Weights of a small image VAE: encoder layers 12, adamw at rate 0.0019.
Rows from block 7 of the encoder of a small image VAE, named by matrix and row number. Rows with one number belong to one neuron. Each number is 128 + 32 x the weight over its row's rms, rounded and kept within 0 to 255. All counts start at 0. Numbers have three digits each. After the name is the row's rms in percent of the matrix's.
After each neuron's rows are labels from the 100 images, of 14848, where the neuron reaches its highest value: "peak on" is the class under the peak. Only what is clearly more common there than usual is listed. The data: made-up ball-and-stick molecule models. In brackets: how many of the 100, against the usual share in percent.
# fc1: MLP up (encoder.blocks.7.mlp.fc1.weight, 768x192), inputs 0-191
# fc2: MLP down (encoder.blocks.7.mlp.fc2.weight, 192x768, transposed), outputs 0-191

fc1.597 125:070152145151177154121124106175165170072175143138119089099127126173114183164101093127158117107112133128163142131157100098064108110123092115113080096135097084163120178178166135115162106088131198156131082077075122118081106141139146118096097167117068173188198090169137057133136093124095135081115110073134124144136100115139145159202132139171156192121165153126117146114135064119110144133120150126148141072128159173085155089164171178150195110102058072096132088149132102165144134086141139080135122160134138155126149145174117160119094133086179110140142136064144173114156131091093108135
fc2.597 125:202089138140149143176127125130154082130152093151154141177102133130155074151202117078073094109135111182128099124128149083074130201166093122141153137111128123122138121134076156139137093110080165103082139104189121062122092119115151170131111114088114110145083103135153122081149055191187123123192134176165101152094112101084143163156107111150127069203146116085127149133154163070143168114155150081149162102163136111103180134121179102090134126143156097147112152132123138141085095119134153100140112078197139167123092107141114079142167190186126102078126127154141204134154124156124101083
peak on: blue ball (42 vs 1.7); white ball (36 vs 0.9)

fc1.508 091:156090104177155158098127105109145168096171157122137157126120140150133150160078121175123165151114150080087136152124105071075088064114183153143101104101086127109156188184165052135156157145117078136109095166146127123133163160105151082153085162155138159189208155139166103135115134143150192148127055152133111108156115089094077158162109139166078161093150173123068160133051140148105122092158140141128151095123118150114160169162147149160191061131071131166088181147107123136175161136087118134104108152160113141112135154156136073079117092134120134126147110117124182116176160066097133151
fc2.508 101:145161123108113170170142086155167101140127160157152136065127144110148056084152124106119115125132144161090093054111190148153133182161070084103119090127152145095161163114115171151155137157134140182089129128116239109127101137071075186079123109108113165119070103072103165147178123118153140117109159162136150094131140112137157074100114164169150101188152107119173109126183074095143113170147181161148146078114091148130147155138135110141157163139164165170112107063140074139080122121166148185128114142069117149117099164138164147120142159129124167112060047108118102105098136160120123112
peak on: blue ball (63 vs 1.7); purple ball (37 vs 1)

fc1.348 102:094121079095175128045129125119143190135166174117162068122140114113111158131137114179064108121096152121140060091069150149186136121079131182068095105167114162106151145163177132125074130104110163189092135140119115103059141179174090135118117151103158092133153114138127094154104126139135114090110130095124107168112100128216138134140114077086126158110126037115111148106095152156208124142105171100134095113034109077153138109095112049161156130148083115101149127097138133123141072074115111179123127187134104145122116127090158147069144151094111113118110146147135165158144144116121117103
fc2.348 099:121064063143117066080128103152135153162156128077104173087075141073109140099116102093144147103085182126161132179149051118102085134179102160103136107152178115118158105113162083137091088135126089077089150142100080133147139142116160094165110115173145157162168112107151164136061173133128106138150091140174174163120098094134087094119181112140102122104154188116089096108136128147125116136184165140145110123166177166084133091088130144130217081138189108174074140162106102114196109145125155136092125144102110145130102118118168120085173096128117124128177121075140089189126158116162183159
peak on: red ball (28 vs 1.5)

fc1.346 128:141105098158156131077136162091159117149190094102098183126150139101165157141107103188057091191124135156142144129112121136095128127097131194114168121156133081139144105190063079100149090124121123121118109112090101095159118111164104137088103151105157089155169085152136074086152160157126133113125090152098098137105076146118124168110116144098192100167158146090121145156132106107126179125160213180165135078127114148101133066144090067166127122141140144094109133149070145130090162159101099139108097163088235150189093147132075102101115193106105102145136147117091152134128134080194144095
fc2.346 125:098090173136178145083120119116117129166105080133163081237095159179103177144094143110093072137116107091097201071177169191092153113115159122127147082114103158148088128141146096111114167098157088178163142120122161142109117078121097136161148105100143146168163137156138068138184119092092053082154130109021126140121149126104161079117138163079165104092131132164137116094103131117105075107061090150144110165105137123131104114139129161148138143132091125115107113115161166152117153105128172129148115151184098101115165159132048130090067150143152074132135145139148143108091118156079093148
peak on: grey ball (78 vs 3.5)

fc1.735 090:156159139086147187124133102104196132092189111087172153169146142122102129168111132108094095135146066199116177137129093116094165096100140160125110110147086134123154099098169134144195178121115128139153117144109125163119097104156148193185081158100105142117100123154123099127164153144148070178185142095166130143179097118105172148170122110132135110164096102085133117091155103190096055143083088150086146128116121107124184065123147089163137063064086187088164142124149158109132121122159086110140128191131158104163126125196088131102157071123163127137109064124120081083153084140097105120
fc2.735 088:093125157147123185094133115101103156148117081130140178072178157121132135115058164155153130154106156078169101123071117121175099127158108101163109138107174095120166153113094148196120175127123113098172153085130123138127102128141086182177062139167134129076121075154157067160153167135123148055154115134174148130137126113101116163183147082151199104105126143131082111095094093175156159158144154129136120177129180114121159158161083077158130170141086119064123168121173120115116130134166164167159133182115089116146141170085090114048124076160137140165193109089150111100157156098152172159
peak on: yellow ball (67 vs 1.4)

fc1.619 109:134077106171157155091086151090105200095151080186099100088122188103181121109122172153146158165128176123106128128080086099130142113145171091147157138085099145136103122164191093130127148119133113137127142077173147104108195141118108087128098133168148080170133060146083117130129091138137127121094139149093108114157028117128106115101123097108147101209127114128141117058152190146169149144117142104120117085069167128131144117159139105150126123152124093048098166140167120166185102158109133139164104181140103132082072089110143171081142132169146112056141115156102104211098116130140114093
fc2.619 103:191073073121128126088139093151149194068167082081113125121149133096110154127160089155105097131134137164152142185103168033131140185111152161182133078094089075108124076124086117122149141121114124098095115114086092092122107162105131106108137174125104068182141131134089135162141155142137166072073120199125124098156102108164083210146107123101133104140108173121179151083125098124194165103119118158153141092113114119122146116103113131126077144107144099135125153154093096152134120090125176097090119186137111145126099093106141076126082069081103138173175166176155157182187097125115103157
peak on: grey ball (27 vs 3.5)

fc1.8 111:169102125151070149067129094104107161118156115121132090128126152151174125141105140190159049140138136128080139090123146178142166122109155111093163116123179149163116108139154099106094133147146155193122132134123172102127064086114115181112063150130127118119141024195159060148147110125055090117085127129108108143103139116145155138101121068098173088136069110091148151114155175095155134161139156091091122128120140130177136072105129123197153158150158164119127114088139106074075123092127122136142173134101125109093136106075155167082138146143141102228155105177092089124152085176128157078
fc2.8 112:139075098135095107137115079123116091145102153197189078204154153189179168093183154119110146141120129127187145206116089155080152079143102130136118119097098169114157110184163066071179157092109136085171176127131083155119173109130153157132116164105146105201177111107160120156101123126064107046108100075106090160087130091135111125129130142134139076155085140104173122152156090152125098091107165180100125149139092146152116131106157093106122147112121114079098109100151090152170102105116169109137132098132085135113161082122152093091113165161087146133096094078128141174163097185128131130
peak on: red ball (68 vs 1.5)

fc1.12 122:076106100156143106118109169126156156104162123130108127186183139128169123157120120097139109159089117147179202083178133081082086107130128068110157135113090087158156141184078082193142135118146104155145126147167145103084181064169147164192121145131142123159165151132095142095107083107151145125130092086149107119113113131067122116147159165142165140162135134163107092089155129140121105065061087106078101097154180136136230153133185116163160141112135094120101142154178189137161145180118146092137141168149086143139095135164074110137151119176160096064155126095144142106103070106176132107
fc2.12 122:168146182186124165098130162121099121096150121153153099065149143107135169088097136113116137129152068086108178084147100096169109133100141093123114080141090136140122170160156136141122091133185141115191121127153131160168103103094099129140101099194051172180176144144117073098109103117097162091131158149168181117112111136105150128145098152106115164129185201177144164125117140117114093135100124199129085117112082112146114118137095154081177123123112064130106161117194119100107188131106175115100164149078130110142198140134091161068100133094162190145093091124175103127160126140073146207
peak on: yellow ball (27 vs 1.4)

fc1.554 125:142134147114150112097128145136103126169161150107087156106136162076137032118116167134137114168094063131113150116088081136177142119179113087152161186115136084129150110138111186156113129149083186117109149100156097109130104105159130186086046124089131156084075142150074095104104116142175107112178115137115167182120104132044129127131118098115142153167145107147095047075142118102134140126100106082069094144118193127174170102125134111112134168107180114103138097085129193089154097128133099171093161126152209140157065101112140169079138091147120152110157122124112107145109138163185185129
fc2.554 119:181119159148063096131124146097134176146107125121136141125137156047144102167197074178153114095165096109131135136129159099169145125142138118133102106149099169156182183120148158152148121163143124123099105135171126094107131104174157139197096049145064108153097146121085086100155081100210082124162152211148130142161173093054157136126079111104145174083113098157071115134116131092149110115124128101079114105148118165101140107119151129144185150110088060119141107135145195140084134194143123138126058195148081131137086157118119156099134110135108195118145115149145100105157108114094099115
peak on: yellow ball (57 vs 1.4)

fc1.149 115:119153105096153168142119152092117121153174121158144141087111140155153141056112109178090088159112142152097128113117147112101150163152127084110163210073128129087166109204103152191104123126121136168164104114152116073109175147152130108094097130140099117122121092120142130153095145155102192136119120159110113132157054144154141106143149089155184110142079107150134136079065136094169151151118135092112133184077169066156087161111200061182145123163131097122112128152105139074162139090171064110060135174130144180139136143125085075109143099180193167190144151123150132184080130139147105149
fc2.149 107:089136102102157114135115169115126122112150098099100153170146075127101096145126116116094087099107076111108132178096121067124119164141164168141171077100183143070108091118134100088103133176139100050135146099175138072167081167116086112154143114177169122184125146114099170098152140178190106133138163160139146135165141156119117144136112139122092116109149181140147128151154150072117176157117152091097120100169088093129156188096146163074058126146192098172103089178136095165152188183093136111154132123132153112118140119079108145202100100162080090143114113193086181106116095101172099086
peak on: red ball (42 vs 1.5)

fc1.198 096:091120111104160145088147146097157127088146133105157135131132181132103149087141123139155169167129057096130133055181134102130081148101160108138139080093106153117104142152113120187121088173182143115160066166186162167091161152086139175158094123172148109152117183076145102102115113143161209146123111138168138116181136190160138117162140136126125138150137173079062137074160175091135115110093105125072122091095132119104173182171107134153148089064135088124156128144123133090167126148096066093089142154108136156121144172174095171100095048098180087144097165169123127083075108114110111123
fc2.198 100:180137131156152172143147164141154153148093183139146119116119135050111120133142056186162089103101071136132127100139121091154105129182110154130109136118139141077136157132078129158095066167137156130140087161118130153119128107104101156112154044151067108152142093107097121097118145109157116120114122134120146162106128185177116144115117106131095131088190192173118091117142093124158087198170100175110167112117108116090177073166093183097154182176092150146140203110095093155088118155080098110092117130124093127154146196103096140072123108104083160145143124068142074073086155100158093169
peak on: yellow ball (70 vs 1.4)

fc1.62 090:145113111148181182051139125088085162162154125142161175149148175119132138113140136157131122112125140143107072105080115096148121108130136166092162128154143125163133135115124101140091086116119139137165156166121144140070103135217120076121133176135118160106131156079158087082111135121148104102163120178124114175099121181119092179073096106121119129180087141096116153057163089104128094114135082091135163105093127109161143118070147144127177169128116114146139108060115174152068176073161136195088155197129108113144164150067145116076156105153145074093198182158181091168132138118191154110
fc2.62 089:173106206153129144093088163162093150120147114170126105102098122169101133141118115096191153094142105103144121119113090069172113146189093081126063115112151094164105156161162122147168170088090103096123116111100078077107109096181116194153061101149125138113140132163104091170083112191095142133108151148135135194128119146071098098181125085113147111134197151093092104113141101133151097098176167170124119148121102121081147100150101108128135122141114161120132176124172144179123109097193158112107134153170062086148159160143087101053135166105173128135079109065110116188148116145100079148
peak on: red ball (34 vs 1.5)

fc1.716 086:091154135141115157100118143114136157173167148172145094061120126104117126111110183179103153132090074141074088139126059085114187176166110100084172126129155097151164133200163196129121126107111082139094130106151130087074155138074101105169095097155150118172156073099157079152130106129108155142094142144080187131074085152154089142118152115103137146171069063174108145083184179161102147179113175137135143148070129075167127088096139117116133136134130104116143117089105103119108096166117117119142154176106115120121142118129142167074131184163162111100131137090071127231103106129164138132
fc2.716 089:216141140114160132090119176090134155029140074099120103135100075078099130104150108147137082146158159114181165076113165113138136157131099177115120132103085103110154114155118155108179119046116142129140094098149147085194075120104134088129202109101145180129120095103108137146097076182151170162195127144178173115193088099131142143154105123113106167126145089166138165117101097098153152134107180136132142129160105126070165110127154127114175115124076114139119189177103128126166132087139123126060120170126065178120161153162142146122121154125105186145128092131176188132163107135112079142
peak on: red ball (77 vs 1.5)

fc1.199 110:090164151111170143119138159105144144153130104145125194080119190103155131114086158166138134125153094120119114080132131152120073148139090138113146144078169133101099086134099178109111102164132160118142067101140199164122126070105109171099098139127129096197107114119116085093103137120142108133085109144112178094095107126098093176107101094142140094151175148057137062115218112096122106137137137110106096081099178098186137104113174151100150169106156117180097181131125151118113164195096119116077177156074197188102155100100159081084156118127088100090111085173159128092108097108084168141
fc2.199 109:118077079158163114102093118139084140144110105124174123169175155115159152141060142174072128143119172047122150105100108131157104111081146176092160136152116145169132087155160123100089108134132177125164107123082157155139174171177112112105139156125150102101145069132153089195135115112055114076144186106085087159110090145168144158146124143154204100072127135117145146143095134149155170133131093196162166168125126132068106077133080121200113123124114159128114148152108116123116159058107151142196161176088086119082150142071100119087094142151103103194145161142146109140174119106127140173
peak on: yellow ball (96 vs 1.4)

fc1.83 146:108136117158117118113171139139174125172149123150146080076180154119128091062079140106100166128160090156090124112093106151130100114112141078092155150125081102128083156154121103128111152158160118146130126175135098118141103112208091138117060139072113160118113171093133114087129103149163196086225087091119068164142070119097122099116145103171090109148145101093134120078145070082146097144065082129160126165127203098137121140093150106166159159127086123092184166085135185145136191131149129165075127118111147057092120142111121098135129126175149136122127145147128126190129143109183172192
fc2.83 143:199116179165126109220129114151148135144122078127152157170174185114121177136103093107105124094152118146100182126148163153156102138082150106116165142093119076123092130063135130132147150171174199130155171146138114124125079103198134127154119131101106084139090166109070085099109086120153144114166140124156115138131082105120109142132136112179197115135148083163097121090128107103205156172080068089161150127092168105157143137156153106172074164142133092091165153102112151179103144115121104108090144067164079135095137137131091121167078075146143148056143148142142140144161172091147073174
peak on: red ball (61 vs 1.5)